From a checkpoint of a small masked spectrogram model.
Data: 39062 training examples, 49.2 epochs.
Rows from block 15, named by matrix and row number. Rows with one number belong to one channel. Each number is 500 + 40 x the weight over its row's rms, rounded and kept within 0 to 999. All counts start at 0. Numbers have three digits each. After the name is the row's rms in percent of the matrix's.
# conv1: bottleneck pointwise conv (model.blocks.17.conv1.weight, 96x184x1x1), inputs 0-91
# conv2: growth 3x3 conv (model.blocks.17.conv2.weight, 24x96x3x3, transposed), outputs 0-7, a 3x3 kernel for each
conv1.7 097:523498527499513449481473456478516529569494500471435507525517518493524437536515460526520490471528451504472467517460510505498531516475469496487558472505474460480523499517510496526500502480537505493517522426483479507555462483547500547475545485493484456486511508525488531547501510
conv2.7 085:549502500641468427502513507499516505530490490495511473504506484425441458533503544525530566505467424471499494560602514504499457516500464515519537429437491550451559522501501446475488566516486491478479470475494562580524
conv1.8 074:566472492482488550467527483533549487545476477525464445480521502463488444497464451505496527487492474550479498484467537461549563530483503514542522466465501522509502554470508535399544470486529515547585555449407511490490518547568534483504569513477495507445488493534460505500489507
conv2.8 084:482471478617448446492466493512550526547557548476565485501484489520552559511529506517534524509490514543552525532530554516536530509567488518512511492507506473470477525528498484484530497514538534553532476477440552556554
conv1.9 094:475507394437513453461470405525501531480470530485515460537462517449501478446476548462465509464468504554524488502503530511511534514479551493483483481487486529505493503489453456521516474516498468455457421534441428507520473488516482517502459534541470547494509463483504507445526522
conv2.9 091:476502534405535567492516481551512571480505490524473539472499498488490484453546509510546564428505518481466453467442495520549539483507501518515507501529577458504480522580475675509406557479472496466446528511509497546497
conv1.10 110:465510453530481443520548458511493453568432490490506496505531496537485470536472454516546488487456542494475515498491534517502509491527475485486516493484475542514548528502442521435514499514463520489472495528479531504506493599496474521503532522470444502505505529458474516480526568
conv2.10 102:495510510461471494501480470529553541508489500507509492501428507520461502477455504531630585539517546521597555525521565553506546560568579515475375502520420509584408534566494533509443533530504502483484536530564515521534
conv1.11 115:491533486480505429544437534554459572465488498507519535468480492558486509535503533481484498473517524436528497494523548532492468546498512481533503511511482456486540481515452569517430527475492492504497532516534529517459534553503489506437524469490499510522481476508462506481519427
conv2.11 086:486537514345495563518529533496507485478543511445476440487507487483470465443474476476508482447500506565545533526527442472503473510512424506492496523458481477480528538483502696480426508497533483497478443488465473505481
conv1.12 106:480479546496499495513509498403506486513494509497503498512477508499484497496502486552466510493488468498622486502463493483503531514527454505472546512506494509523454498476519455481568507527488497482470485514446510495477484462537497499542474515494487484492480516523494489491508455
conv2.12 097:529512476618503482480494497472556521476509500477502512522464459475537515492491473478559484578520442458533539493541413417537486465507388559535544506481465537540544514481465465546531508509472442505455507541504438472428
conv1.13 084:536508512498506521604529521433480479493530487537500493500517488523497498572470494464531457519491494477516499497530582511507524473465477539580482477515469507470485512507493529429502482492531505536506525493480504484495486533521445518484514535510467483509483563473529512507514525
conv2.13 113:485502464457492482476503484484516528479503580481515544495529524415444367485510453496537510478528388449500442500547527427493424493558454554520539461455514555529525563532544447442516504521583425471413475527487402446401
conv1.14 106:426513526519510538501444573444501514470464505569528489514488499560497505522505432478412498474443511495545493512522488521480595499522498457540497474500494539488484540497471544519509481552502510473503519483517493508547439480471554528449469464516490452522494465546557495487535463
conv2.14 096:493495493449514535517498515444491441468500477483481478536451449493465412531490427400435516427493491425478513564348557555522525573456531410374426480524493459497482496519500500517502468517497537593503493497479519462504
conv1.15 085:448504437508484511508397556471451489492437504491529506496534507558475554528491433509524532479550528488496524497517523501488522457524501470428511493487455537486533497501472529490472430491474491495503483447536537495475463468530473530468518521491511489435494515492548486496492455
conv2.15 101:510497520451539525494488501434477505477519520458477511475499480629559460448460479427483507577508474429479505460486474496523506479516512523526513459484483448478461516540532491507513479468517495472543455438508524492568
conv1.16 119:506506499516513477483425547589478519433499498492531525488503474407489498500525500418533452528501537490551482504544522495508474463497559474543520530511445501555559486511462495530477496520474485523499540480536448527521398463460517502461508470498549500481462475486510475469517431
conv2.16 106:539504511497494548498500505495518491386482490462481490484455521552444483517447548525515456498505473473499455515536468526510501541496466458513497582505491515501472483546491559474368519545496464479498544534526444504485
conv1.17 108:440491511469487484448548450503536461542529499525534477481535519478521483474473390506518475514489519486496478517499461503502527438486459497461505456473505525504522494482512501495517489521509460534471498502427507503503454463483488554529543493529505460525547454541573518523515470
conv2.17 077:501495472551427312479518497508483511456458540494469498480494516455501494499513502503531442462474407498501463569566515532535394532489462512535502522530494449442481524519531421498665511491492482490478578530508499547541
conv1.18 090:466481463469505497546529530557503565524441494523500490502531505425497514574525558469549500501469488481494515500514531487507484457494484456499522510493427567531564476498514528505562495524531465521566551461550497507505470465510554507554499503495449481419493461502497513500477510
conv2.18 079:526496516664490443517484502528538533511518518505498498511506492533511509478491507500546502505540514502543496465471487541540468526465492433480517516520515428430489473532509506512561497450491524533479457466465535608551
conv1.19 110:549531515574508499498536485443476548484431493517544533489473496517495503517514505539547418467551511464499400506487442510511588468547440495528475508504495527492466524528442469455468507536497538496474499482429516509530527535514420523465433464491570487470493523494498518530519535
conv2.19 102:491510480463489486472503487480505498502478510500499514426455435357453440448426432420528474457492475467574495489564512510473491470576502516566469463498478517602503481484469478492454494495435471490495518499487480471503
conv1.20 091:588510512500506497480527465494526534577516511496512544493489509537493499449557513487492452523531510478448426491534512492480498550544465506480463549540535510522543512514495485419495556497507530517468516632455501518527500457481488491465515489495516505453516465495502517475491448
conv2.20 104:455521524510508494492523506465512511438526522420483536480460486463526566476526559462529492476501529452436472552537488476519558488507446452486497622502453516452420485517483547498482551487460444485498540504413469519541
conv1.21 099:513489492552496517470495572484493484425531521492476502496524514482524450469528403505503506485387493491589519516512452514481476584505507549532486519479554509507453524484549489527486514537500524480487497468438470484554525486493500506475525472523551468497528507484488531502506522
conv2.21 100:507498525530497446522499523533463433533461422538486459508537488454488432503541466481409487516495549507440497420430482423474458421510488523449483487470489515489496508467486502477541521524574455489482487510490481476512
conv1.22 101:566489521485500485474550386537574468584474507495492483493472504451479456452486476500482509463495537459573547506483500486525489492444443534428497472480465529500530431500510448413500479560472515523416502513492460505554504463543514518447526512475453476485529503476509528481521547
conv2.22 097:475495549503491501508497513443471474451452558458500539491501544464525620497514463494530427534565587530528502432461460511499524488514508507438467498505490531502545534511482532502526486456483496524438525555414403474386
conv1.23 093:493499465560494531508546462383506428482521518463485528516522505497512518473484512549471467487530467508474454494483476518489423533516462563466489463489533480493396500515488514555493472472523499489510511484507538499456492508503456475487480499503538530479512548502508488492490495
conv2.23 098:527500479553487475477514490520493534530474502518478519390459483401497432468482455428421476494495495458432451470548496513493487459492488484527521455537578449454508481487502458495512548479470545483500506495565547574532
conv1.24 112:536515417502500559511508526502524506548455494513454507500533503525506502524519450406397494475480530480469449506483428494499593490519478506471484455507490472497550493507471486326468485514501497482528568498469492526469507521480525496446513473496462482451535452522468523511513488
conv2.24 092:473501513462496476514487500462488491469494513445457487481544452498529477465502484502502460503487473477484431542467581548533538545371559468489462473532395460465380520518575458475535539500516558547452545510495538588535
conv1.25 113:501507505487502583517481476464500508419508478493529496490507489518476523535479481507571472530457484507565516498508547489459483478501512487466504402511459554464457533498536533470485502476525537532524534483471512484452499535507522511510503514489391487412480492428527503528490490
conv2.25 100:528477519529439465494492499467502555494478467438488468525521539435475555533495573511448437495456484478501469479403548510487533395377490522505476416500475579550500532490459426536514527484424498593528437510465469520459
conv1.26 093:471500486454523479528543516494513490533494479540469532492492488544516504473497461544579523517596460498657505504501536490473457489497496473506465527512495488465475512499577497500489591486511500504530515545502479486462437487479520497502493478489448496504504462463544512498491490
conv2.26 111:541520477493482538512496491470510478473498427520522520459388485468482546451439500443579392472537467474537474504502362498482417497463385461531523424493535466482544505503524482489458479492454465532495415481432462532436
conv1.27 091:465522416483489442560500525513455530477498501563464511489555487446498481489514454475444414509481540478676485500472482505504484500470507523510473483494517524521434505508500496546434508472491495522486483490530498509484494539488501495494499484497477506545513496475495501506525531
conv2.27 106:476500520437485471521498500492469474533477449520490498534521469477494463495498447459548522464561530454574566441555444463537426425537383527466541481503562523581577548488502524440543492500554415472451472534513410458426
conv1.28 095:437492513503483549396485445573517479417533498521555460499495494459489459539463450513568511505530496500555508483538528516507525497508565440479533508503519506544516462485563499549524472510517535521558533529439464502534551453492532491543530486510528465465479480499483485504507507
conv2.28 097:469512537566524398539514498493459508465470459544574533489514472466502506462452465450472515419490553481481442478440553523519537454402540510520493510496509445453499502516453487503524485493449485509486507510454475504471
conv1.29 106:522500509535501528498517513484519453496496518496472507521494488494480465528496510503484500481457485476443527482490464487481450465517462492510540440505518479492513484506526456543534506477480470467447519528493549509548495470485522493480496509470539483470490515475443497475505438
conv2.29 104:489500519621510530457480492455537494517502451452479500426509477427533535448564554508515494535543454457512481467520564447506560422571503569486493467481473523503486515501465538454447534473455499504525397490543496465521
conv1.30 083:461483486500503471568462526495484511473464492538513514494521484481512536582495450520388428555476498461539484510472491520478553475496501491458489556499509539509478495509544630516511571495515473495481553475459497489548484504470476524546491532502580504515510511433498503527458488
conv2.30 098:510509500542510436525489509453432502499488514493487523477547480493514457465461470468487447470511433490563495542486404602503363573505380492493569457439538522597551505423485480490577496457506506505504454474487498472488
conv1.31 104:504505514506488580447502502479467478444504488527471503499484487587486519535489497559537471469425486493550508481509444510501436536508449499517490479493518475463479476496493563557455491452508513457503460441470552499493570568515537470556508471508430489448525463490509528481505523
conv2.31 107:523478497501525523494479490516469504453503404492527461508560479451533527510538493521450550472513545478478503438390481492483501434393478473425507439467538440456477525501477542474408533492506500476443551552486464501403
conv1.32 095:567486482505510511533551423506644425576476498521547468497400468497459446462484504495419509515534516473431542485489527480522476518451501576486482437516483521540505575489500417454515490527517513510489499578487470502517431462569474477460504504499572509483479573464520488475517498
conv2.32 094:477488540511473509514491503499468515512485541497504569541483488506500581580519532414467384435524544429492501504565468479472504460505509532596501496499508532499514461478489487492501509510475398390525510531476467490501
conv1.33 107:546503481481532435493525500468502525525475482543518517502540483528494532511498558511490519485501486508454503481524482505485512545508440507514547423507507474501515524517484448527490469494513503478465542436502514525504469478490518511486554476499453505517497470440520512478545457
conv2.33 093:478473513456498603499490541466524470488526452466485441535488528494484537513485501548489448524508515512490435502431532459483525509469543409371401516502518488473464502508501584525368504563488558545491544474549512491470
conv1.34 099:477519525530501517531480545522497490428531510501521510511519492478499495550521488491553514539523527469483479496505468511490515509527527498482514514514480545501393495524548491427550511543481498503502511533478472503486499518474493505479438495515499494513489525503529488486484484
conv2.34 114:503503498511502455475500508484508390522516510520500446421390469501521448510535518479495500561482431484421423462539490469524453439584447517515489510499477503517509488456430468490591496488494474467436493521516475424488
conv1.35 095:490481522523487513446496460421567480555508497562495505497540498510498575499486520539501465461526527473470503490497500484468528496494498453456419537506451486518484541497505487390510536458491517474449507454520503509482478443512489478486501521491468495466532498480494515497486484
conv2.35 099:478510484462504533515497484470495521450504568466507519494474460515476492541504501464490502461533535453517492478476561609519407460450487516514518481487511434500521480508488441558504529488471481488468410431547525538515
conv1.36 091:478500518499522543483470510505507481515499506496579480506487515526477480488486465430451447507511533467574470517498475505476531415517479481418515486475516521542528502497494471455507447544505496570514526530527516499460516500486474519479528475519443496435501541484491502539517544
conv2.36 098:496470520577499481496489516504471526499516479511506497491524487480498436480480500426490477417450435469536488534447525453483528487401547491500499619527469527496443454478496594483495509522486426515456478544508469555464
conv1.37 088:526487511519524521544474506505481462497465514520563495514481487521481493531498460470473488501477520508468480499476470508505492476525496479554477511527531334496514510511486493489489549409494512462531498506489474512498527495517498456503479504498505506510491475508437516466532481
conv2.37 102:497473509518476535487492523513510502462515421466485465535537517480530580515497486509508444468504588477507543466516510494533485481465530550513464512482556530513502530494540521548465533512512488501499497520501490481449
conv1.38 089:464523483493508425519495481503464470448518519447489488523570499306496471459520436550520471501531501487537479500531520523501506483468493396445503491494506512496476530513525507508529481531496511474503495474413478504535516532480500517534469500511521488474499463473505487502465481
conv2.38 096:492512493584510392475509494488541467527485483485499454500522537427502446511525512467491498463560484465536434473429502544553467496538486483442506481521471530560503476530431437505654483526500515551478473486424572520504
conv1.39 103:507485468508487444562524521444491528526490485541539501478499509500505477450508509465453473526491499497457499507474471475509592432527527544494514518497520511547501579501456505503526503529505469519480453513412476484483451527498387514531467517489592494478507561493512485495501509
conv2.39 095:500516496515509487509509511541463512560489555538509538379450446414516441429488477495548474528564478469515478526555516499532510471588500520537511531534519520565519519492531476522582473530530532511582513506545556499539
conv1.40 110:471527396546502483470512493494495474467475499505505532530550494491495465476501516418490466497545543458492510512491456517510460462486412514519459529488482510506397491500535508395453497514466501452462518506556532509487553517470494512444504454469538524485514523465515516480508512
conv2.40 116:473496506442478533513519483562533539525413385565448485439501486414524525468514506525523532436478497411461478514526532442478470502515515535490482474440422546534483500518502468485431499487523479506477428466501512524512
conv1.41 100:474507510506503498498539504475514441462541515482531506503506500470505480524500469466439460463509519503478539510512488514518526487477521467518483547509519445475390509505492507447465509541498510474430503518575499493516536432490521496479456489507532486495502521519504500519483530
conv2.41 096:468511537520526549539467467411447404504525488485493507558471472543470473536512505486489497570523486514449488505407411517499504534476436492500556490455504440458555493504450448505544485467524490507506460499451508487473
conv1.42 107:459493478451486437529590505513486577508453482574488503514580509396521501536529499501488518498461493488582479514476495509477508506491462482519514541498502522489498499507493529481484510517519487506540633491438518509459556509483533496521470500484420501500502452504524517519501494
conv2.42 129:490522496502515503477487487546467454567501502582494464497505441511490454520465463479487489504517464497524453405437418431501470396408446482449552507483522482494554533472534517469519534451541502590546490515539498557540
conv1.43 111:530491437542509565542548492541510480512497494528516501498512514517470464479531485460593508539455518513472432530475435504471479427498461507507484497497480426483548484502530468540430506429488525523557491543530492509481482508494503517544578436517470476484490493445420528516524424
conv2.43 098:522517512484491474507500514506544528441510463489514474525509499489498528505513505569531520483486511481456440454518550442511532433486577466459499541476505508510505461500547480457497520491499513503483503511467509515521
conv1.44 090:540507483522498580505529527507475498521489509499533481499493489531470519490519424503481522455473528496563471523481423499505627433514495468518487519514547496501516501501483491434497511509501501500479494466457480512482530555455444507484501499492533499495499374570520496521497473
conv2.44 102:474544492608518530477493473465412403519530457450441448529476508475497547488467496509483374519481438479483408509438527513496529547429511528523508505512510512533495550469502515546477549510512509521592504455550531481599
conv1.45 102:461495556481522446524530441486504553512477497508522525479524500496483517520494529483489483463497512455549523484487479500493479516489454469460527477499473503483514483508482498491462476484459495455503555519505526526494454505493530495480490494481498512446496544491501493473526555
conv2.45 106:455482506466496568553526487506524546489517505468464453498514493472472511458493493527507440509497528557511468522541472474487468508530454524470497482435499515429537517524551505503506515473548470498447403462426454585473
conv1.46 097:473492448505515553542466469523527466517480490511528509523432483454495483428534490463483506502493457486497441490477480510490508427499467437484478521493529470496582535491500551481531568498506514481564551470443473505478488490519494501544483485502533495471541497433416523484474481
conv2.46 105:498506512491497455486478500492492492448517499476482517516497526481518604486446542469482478424495618462552484555493519419492504523564505510464505520455510536653525544511483547491452496508525447496551512478487482512655
conv1.47 092:539485503498519467499545496489482495508498503548483534504565513531510527507508612553546531520478503490496569509504516504474489515518496483525489535528514523497515450508564482490528503474515516509489585504432517486470604473507516513502464504476439508485496457441530523512482480
conv2.47 095:510500502621446465496483502512470474510496490539484516576516567568496554572463566527434455596484549534538494494478534469504523503481528477488471481496507458551455511503496457548506487469513548538571543460544540547582
conv1.48 105:568510497496495533460469528536474566485496502481520500490547516541485516462503505502612497488462500517474485510530465491492474450524447521505484502506527523486527545520533418495492516475505497563557418576474536507492477491488483505507565484504435492511507487512473515504514491
conv2.48 114:484501474493512504524508497477567482490548462492560503487440457499519522467507512497496500483491523511467467450524472442503478476522457540517522598528517556472514531507523588507549485474525489531494443533463419484476
conv1.49 097:538512524531512487467528569557476521569517498429534507491527515524510470471514473464516490540436508498461515525509488503503553498517479548463476554500528486513512499507486482495487564495514472563487484546542488500494474489477455525482550502502444512514473524501484534568484536
conv2.49 090:528519464537504445481530528506508512487510532460503491480382487584521546530494533497560501527511426476473547481466484507478461529479532517557549552499457486396488507495514458499599500535489537582559566536501460483485
conv1.50 093:501480435498485502552567505525453506579511519559500516502476512551495504463497608445466455520527548505484540528487526504484456588457485536463484474503501524510501467508544540509432529470517495475491591513604516493508524548511500488518460504495463592509509537447502510526469536
conv2.50 098:520462501520517474537524468451423513490509519454452490482512532500467519487468542503446452506490537511488458544535523519534492527538538447493482460481494499564453515430522514504537522496497535534504507505494539577524
conv1.51 085:459508519480518496448472476549498531496492510503523501510471510518463522495474491524507485462471531498538493496514555517513497444523505529452504486529528556496516502501465506540502461508477490513438508466493525494515500521493495522487537545489443506497489510495545497485500496
conv2.51 097:511478495513515531485517502534495528521535527503483513478522533473552539459517484528581534535521531462530475512531483403510567482525501566497499546497508543494510539498510648525505592526495505504494556568469403496528
conv1.52 097:478519539500516484499458447427449499495481486474541487513519490491489515532509526483545512468477462537482526505472451505483545511521429464499469506518475554492492481514463506516524460508463513457470526499494466515475540487473462521490421478510521512508491517528453562483533567
conv2.52 113:557478491456510576483465501521470497484523486456448462487405424549464458545519509473497491531483496565410536496497490493551524555361476481526468508481491533436557449476476591483470470532522404430471531511505510521541
conv1.53 084:512490483505467519544479486552496525452506504457483462511496496485480501548484503505514532541509478533522523502471485473501479466494432583500525501506455609520498532481514469522576464503524483491514444536616510478449477440538525518560550493503481435530494525514450494494484531
conv2.53 086:533496471653498437521473466501509522503530519500473520490469523511492489485553524561517448560497518519482491452424461477482428511508487486474471514509527477546465569540475459504556559456490483479526470516507466505534
conv1.54 097:503508509501493477505544480438565479552447497506450518489507477551509520516508483528420462486504471476518485477506537498499558538489494509527478460497567469512451508510510526471459510472492502436443481404510532512453468456514493474446512499473480501455507496514505532520523473
conv2.54 102:524517506367535548486491512545526462493488435497520476572478485593500498510468494482491507557562513465475536461473497472488532505528543565527508445486431453448446447528528503465446403515469494474519476451542541456564
conv1.55 104:481512427520506491496410333553464516477511515459487503485490500392469473516509509502499458500507494491498465514482494519521470468525482468418480504503504539515551478509481449546511478498494543509521488502453544510534507511514481523505542494514551483516509453491454501505485543
conv2.55 115:483492509564485464487489521506451475539553478509545481457464460511548524446471436461576481429499561512507588489559469512485489509455540476597447512485482581477550550454506516502546541575532492518544484518471499546528
conv1.56 088:507507462478513496553528557536517471479462491543510500507493492479518517540516513474588545512450494511477525499507524526500451470449464537506505501497514547514468553498461513497478501505514503531527455472495502515526500565468429502523536505516443482489513461415500512509492564
conv2.56 101:497498524490509476475453468465500516474527510453456472519601513528534485403460482563485488557545493558577518453517546500526507436488492514536524478503494450508504515475451579458549533519526426476415493554529445506452
conv1.57 112:523508480490536493515481473500438495511490529490475518515519503378529468461515477464511454530505524451501515501431468512489493479519510461547485552517551477543546535505548493517537597466505467479520517550456485519507527464468498500534485500482535522533514513547383471482533512
conv2.57 105:509481492590488528492479499508471547509508468515474471508511462477533567515483496565508493446483529547495481488548419493546566533513397513510497510459514535474519504513507576475457464525480481471512551524466495526486
conv1.58 097:554489510534505519469577455452593488596413483504489505490516468519481469517518539548512444485516525463466442476458497510512532549484480505507477458487448458506461496511490529429438536508490540468462533454473468509577467492542505492445488488472566510439478484466480523504493424
conv2.58 101:522501519434489525483514519510477451554482444518475421503506472453488533566499498471503544482519458457495413501531500503444487520537491520444488457463503570513505434494553489441483483497490525454487502477512483422475
conv1.59 116:485511484476500489476519503532471547471435475524508502524506488551498529552543531525571524467461521555508500499493460485492453511498513472514520524521434526463527471507462490559482458527489487499521501526470466509430503483465513492535497477491466454512486445513504490527486516
conv2.59 092:444496489504514476462479519485406415494534530492453493503475538535495551500461510454475475534536489497576456481438500486502471427404451428468591501486563445492537483430407591538454463466472441517455503516539455499510
conv1.60 094:527520503508523418455475498511488524519444502444489520503511506449499522533519515488473442490409532479371503514476433514490496530505482483492451510534446563487455521520420428501477529540505538516526534513350503512466554510465481548427456488495502484512501427525514523529470532
conv2.60 086:544481493485489538492436463466489491480542513498470448481475500500498513540511515480475515432486515468482475416473541488539445523462466448517522446473509439517562482511506450515576420438518513466421562494497534528519
conv1.61 097:498500494509520507492453518489505475500542546484493504504508530470475535496476476526537443495492519512500515521493502506520496456535500446491528500502488486478485483504482562482516475438484498475465510474537523503516464482486496524483472529495527536507502501493530465483486478
conv2.61 104:503497501656474580513485498445479496452493516441506514489502505466517476476508479479541467527495444495504512520526521542491418546530462492506512433488555472527506526486495384551434507528514509525452458498503559483393
conv1.62 107:529504512496532513493496492568525490463491521498521484527420515554513449463501496463482465504515519497508511528508496507514552480504503494513477432512513460492491490505504441507491519508494518535508439567489490507481478533479494516517492484515488467457516438501527530487530486
conv2.62 095:533512507574469433519491501506492444484478442481483451543506462580555511515499435436476519535485565489462558512544494517538526543521522463459430474450425466432554489530536403467512507544466480513541468507507484487485
conv1.63 100:472511508472500480520503531516534480504480499547463514527421495459504523471524552597532551476433467478473585506509522499491490552454521511519471510525553495474466477498507439539492518475517488491494458481521468496467554518524524453558445499495502458496521488495551496500489520
conv2.63 099:515464512512521498545494498470476424528536514501485467548526486564499479506500442530468597554504515571440556574484513561503498574450492477439527507523561471404497488505487554522539433494490469471444539548467491463426
conv1.64 112:494508498536493476336463475455484514514473503469492518510502499514497519525494519544533502503474472479515485493548493524471450437518442515537487554490515446485516464499461534573516451444504548483480534490552482499486428484522519501527533493509521523494489488513511495497530487
conv2.64 109:519517503483501487522498459510452469534511468499431462474525556484506488486519529507514492489444504496439542451459486460489470486470497522545482519513555492500494520490508526497441531472471470451443543484491523504559
conv1.65 102:502507521456492525480524505517532487553496484503529477503558516554506526490485477537488510454443483498527460486512470470517512483514466494486518449500487520497486545501494493491514469544483483520498449586437509499451509510514495474505501516490435457504507475561550478494532453
conv2.65 106:482530487478507433490512492530525537531483528570537536494462488502523489467494507524534467559502469537428453374471512415479469317401498536492492500488498498380495472529524440503559478516484458453415486499451479512459
conv1.66 103:571491512467509555544499486539554427369463507530560482510455493553511495482475479542501498483527522489505601492495524489544482520450487494545502446519494538462465478496562406513523504524517516499496468453514469490568532518549519500428508522506494476484471489495502494503525510
conv2.66 095:514475529587476467491470506486517520545521547514493526605542585573471564576506565419406482541500495464438527490456448513488434532483464555562569478478481562495519530535450430504546489524428492468483446493441517514475
conv1.67 110:491498440525494546555523534553482451461415501488565521517491500476476467546517532451462478504453509513538476519463482499504533479518433515533507538491504495465503500494444500518489520495499515465562529483446523496432510501492503522485445476505480486535491517475499504505499501
conv2.67 103:492489472469512495488505477471419462491480472502449473423415477443457486430430488514533496520534620518512456577482580483486494512480526467462405451471519475535439520470520544527513487497489502609470451521454489557467
conv1.68 116:523491537480511498530449511537507492473434487498482516464477480488478515457506566522470531492458478470545501498509512489490545488507430454526549510546466491486548512492555532535510494553479469477513565498518479510483533504479526518477475489487525502483480498527500493488517453
conv2.68 112:467497545502519517506477473480515475521543516431447463525514541465459504510503501494519489533516552475479526522460509470477493518405459495499495509458526504505550513455490542498494518494465455512508544516478491479532
conv1.69 081:530488497504492493549441471554522413417436507479525491530536482530486521540430521498530534447519495491527597503513504507484520490502517426501506472473441565499512484477557496533517483548505497437512557461469517504492468436527536502465524540515520521537459451484510509509526525
conv2.69 088:571517488410512590540470487508570513450532546481543478507512539629548463537489537494477526579508413532490495518517501531524496507501446460472502432505568555515507470509524566508473493510541509504470543534561558495456
conv1.70 099:475521486514520435507496511456543479510460491528523534521518489516467573510473519538495476482488527459518519487521503533494376446500499468453495499500507524474458554522457542548474499488470530465454509509475518517523500446415506486462527490500477523527472564471576491495521491
conv2.70 092:495512481387502638507508511485507542442488482437495510477454507557497468470463499455535540470506496522462493479511496633534499493500481523475432480506585545462438482505517563515418497472495510484503442443554523522508
conv1.71 076:529521490463516504567457478502529553485481488544540475515502494453468483513503441465443553498465457478504477483463490501512435470501476483442532519480496548512525542513481484466565447525534475526538482538440496501546579483501503504523533485501458461473511483466454498496495520
conv2.71 081:539466460681489433498507479528538495507512480538526442522543458452533506530554528556542568514510550488494541515574490492546453563487510502533534520512546470438575513520522429503654554503555514537507494558527448544517
conv1.72 091:493504545501488485421488503522485546506479497518502492500539495538501482498500532460404503450491486487527494507507452500463507445537508517486502462506497448498550504506403475485484474468525516504512625572502517510533529538501563474459553455504395497495461442578471527505527493
conv2.72 112:502514514498497496490491482471473520487468512480490523500476460447479454511496473456488553473464517460441513516446529545528536544432543377358398452491443368340400496555525492496471510513499523546472518454492493529452
conv1.73 092:510499461512489458544478473551506499487526488532489519505511501446515467465524481472500443497493519520516450515517481514499504440497469551538517533483495514522501555489575483558469492557487506517496546438421474497531494485501491510545507442494530498470534432460452514494474504
conv2.73 101:551524497496484526486486519457508520356443483430461536448408510536505518564540558503502493480561526455489457478397435544507517500480461433468519489480458477473494492512494574488456473470516496530455540493457442499447
conv1.74 099:471491458519472510550403482571422521450477507472501501469457491474480489502492497456487430518540554526543504515498533506473509472497503521566418502506475518498467476502453487545462498514513482481497499444539479499516480480493482500470459488502518541462468530466429502478487487
conv2.74 096:525466488489491513544493475488451517509490474482456500411517433451514449401522405516487438492478462486510517450466473498475462442458433502528468484511519527567499499505482438445488522513522449427488423496456445474461
conv1.75 116:461524523500520523562542470411461541456492492510533537502524482548488544489524479549522480495498478453497510507484517521475495527509530532451467532524481480467446466525513541464486504481483519422473517496515497515516476500440476505445494476484523510514489516538550514485499497
conv2.75 101:487518516395517560508499477530430497541489445558472457478522498482491494477465503462524451488504475478435496471610496452498530521407519543567446551476497543401539477474501521512474495525477558529574439404436523524522
conv1.76 101:508494495504481460535469514503459529468479492482425515454551502497508517469491530512506473524496509463475493515518506508454467517503476563463466562561474584499446557500507484557490520504489522518532495498513527496509535473453511539497512485506515511541513451510509510508457530
conv2.76 105:509511515498497495494479498490495431536530525503460497501544513455500483455551481438370488451481455470514504478400515519542515532533536543413502550476475525535498532528494489512522520485539492561508472463500500439499
conv1.77 089:451515475468506547577456498427505497508512504501512472500460515507479481532508452515535456527478477493427505503495506484494489505520480493468539477471489538538450498494503522472538472488512499493505480454526508488498459446511494513508498508493509488437498507488479473512486500
conv2.77 099:538451510617482518524476539499477515475517478490493484490568498425532475469517438480428457514487490468499508502465524389501579470459542449525471577534479459544489542505498562534540504465519471458483624592534433492501
conv1.78 100:560505530512505490440531539461538454455517510466477481539488508520499451485530524492529548495538485506466516527493472508498439550509524555530516484466482509485443520508515458505472446575527505518528544527411530501515542495532552485470527492490405486484509495468489531510516471
conv2.78 094:523509487570511485506515494490496449501514474504521447496570437539548457493521487555413514596498486579507549530512396522509436538475390502454540514514564474424577516540523433461463472461485432446487486503542429466459
conv1.79 103:476500541522505454518460470415536506500582497539450517519542503459508501533497445535499454462501515475556434484501449492501478539488493517519542466506479488527464499496589441486507504471494471507407504480475487506519523483518527504442518490498497473576542518524490496512535525
conv2.79 098:544497511543455542516505521490474550495464567470455543467533497491575468504547507513466537539530471524463492502458500589449422540505466511506535436560532480507475484529511527531430494480478513474501446496672548491497
conv1.80 104:555495485483512562424611516555574517548504509525435494490504507397523482469525452450586509509462497441472518515532479520468513511497492462552474519504519462531536492499491509435446525454525492492458621493551485504513464481469569485486501488499412487506514474533505534528488482
conv2.80 100:522526499482510485524523494550505505516502596461461487542548563476485572492482492523488441491552586449459506519481514454410452472459479438387480486500535441431540478518488488488465458478455472506511596505515443434530
conv1.81 079:484510424506512551532534517499503512477487512489538507546523483472477503463491495506450519518535498555479576492483508508498520498490495560444457460497515584480437559496587422506510480487487476495529489455497535505534494458507492477558401511499450596450488488422524515461475561
conv2.81 086:484489512401561637447491512437479499438568437453500439470484525622508567468470570492455422503498480508505428492546514527547578461455545447524535406507575475530556508499528593494476518455474556496464557487493537567469
conv1.82 092:514490502504510519486488487510491495477457501521487484536512503461549455538538489498509511522532419518485480480481496538479512492481475503550493501487548362481534487487503479497504562455577529460515480479550471463499532502492511463482454509528508482530523512518419537532498502
conv2.82 096:516503523501511422542523528510487480473497504500497516506488497565497457523513511488439528540510490509443492537504493496488509479487516475519522449503415499484515481525468532468624503513483508497571538478466477483528
conv1.83 106:565502483522521503523522495385557483498480516514434500516541492518507537492468495548562494518585462488447502491491447500479530494520457511506537415490485536526512540495601516488512531480497458505533466503480515506548506493502471480511497528510548501500500494463423479501505514
conv2.83 098:506507525528494509523491514487461422490529425501517432467555474458572486408492427474457453474518502519513481521555416516480483499564427470521528406517547438487419531500520658465474529507515550491564499464486579540536
conv1.84 129:504507454494497445468500507555447536473519486485523478488527491530495505568523530516513503497450484500494472493502492487494513481520461520515515520508469483516507464506502489525489479453509491525507526490480530514440455538521511484540417499497502486507474470530508519490509481
conv2.84 100:523536517436513492512503469570548546585531566521512539538496521586532485490509527441507510491495427524548552458535465432526447425560452476519560488537510530596571502522480589472449530495434624531593545474539630507569
conv1.85 109:442495491495502421502561495452461475499551526441455518535488523533497544583489467523422460441582507490521507521536507526495525496484500510555474462489543509499399490504510559514480479486498533487488496447480510508482457481499526468466554504519500464556519501484480510511536483
conv2.85 099:499472451515505505507501494508524456503512510462491486472461487507506499509519483452527477527545523485503437514507416481434452530536491496533484552576510471440434489496460543511451470516458520507508503536567472483444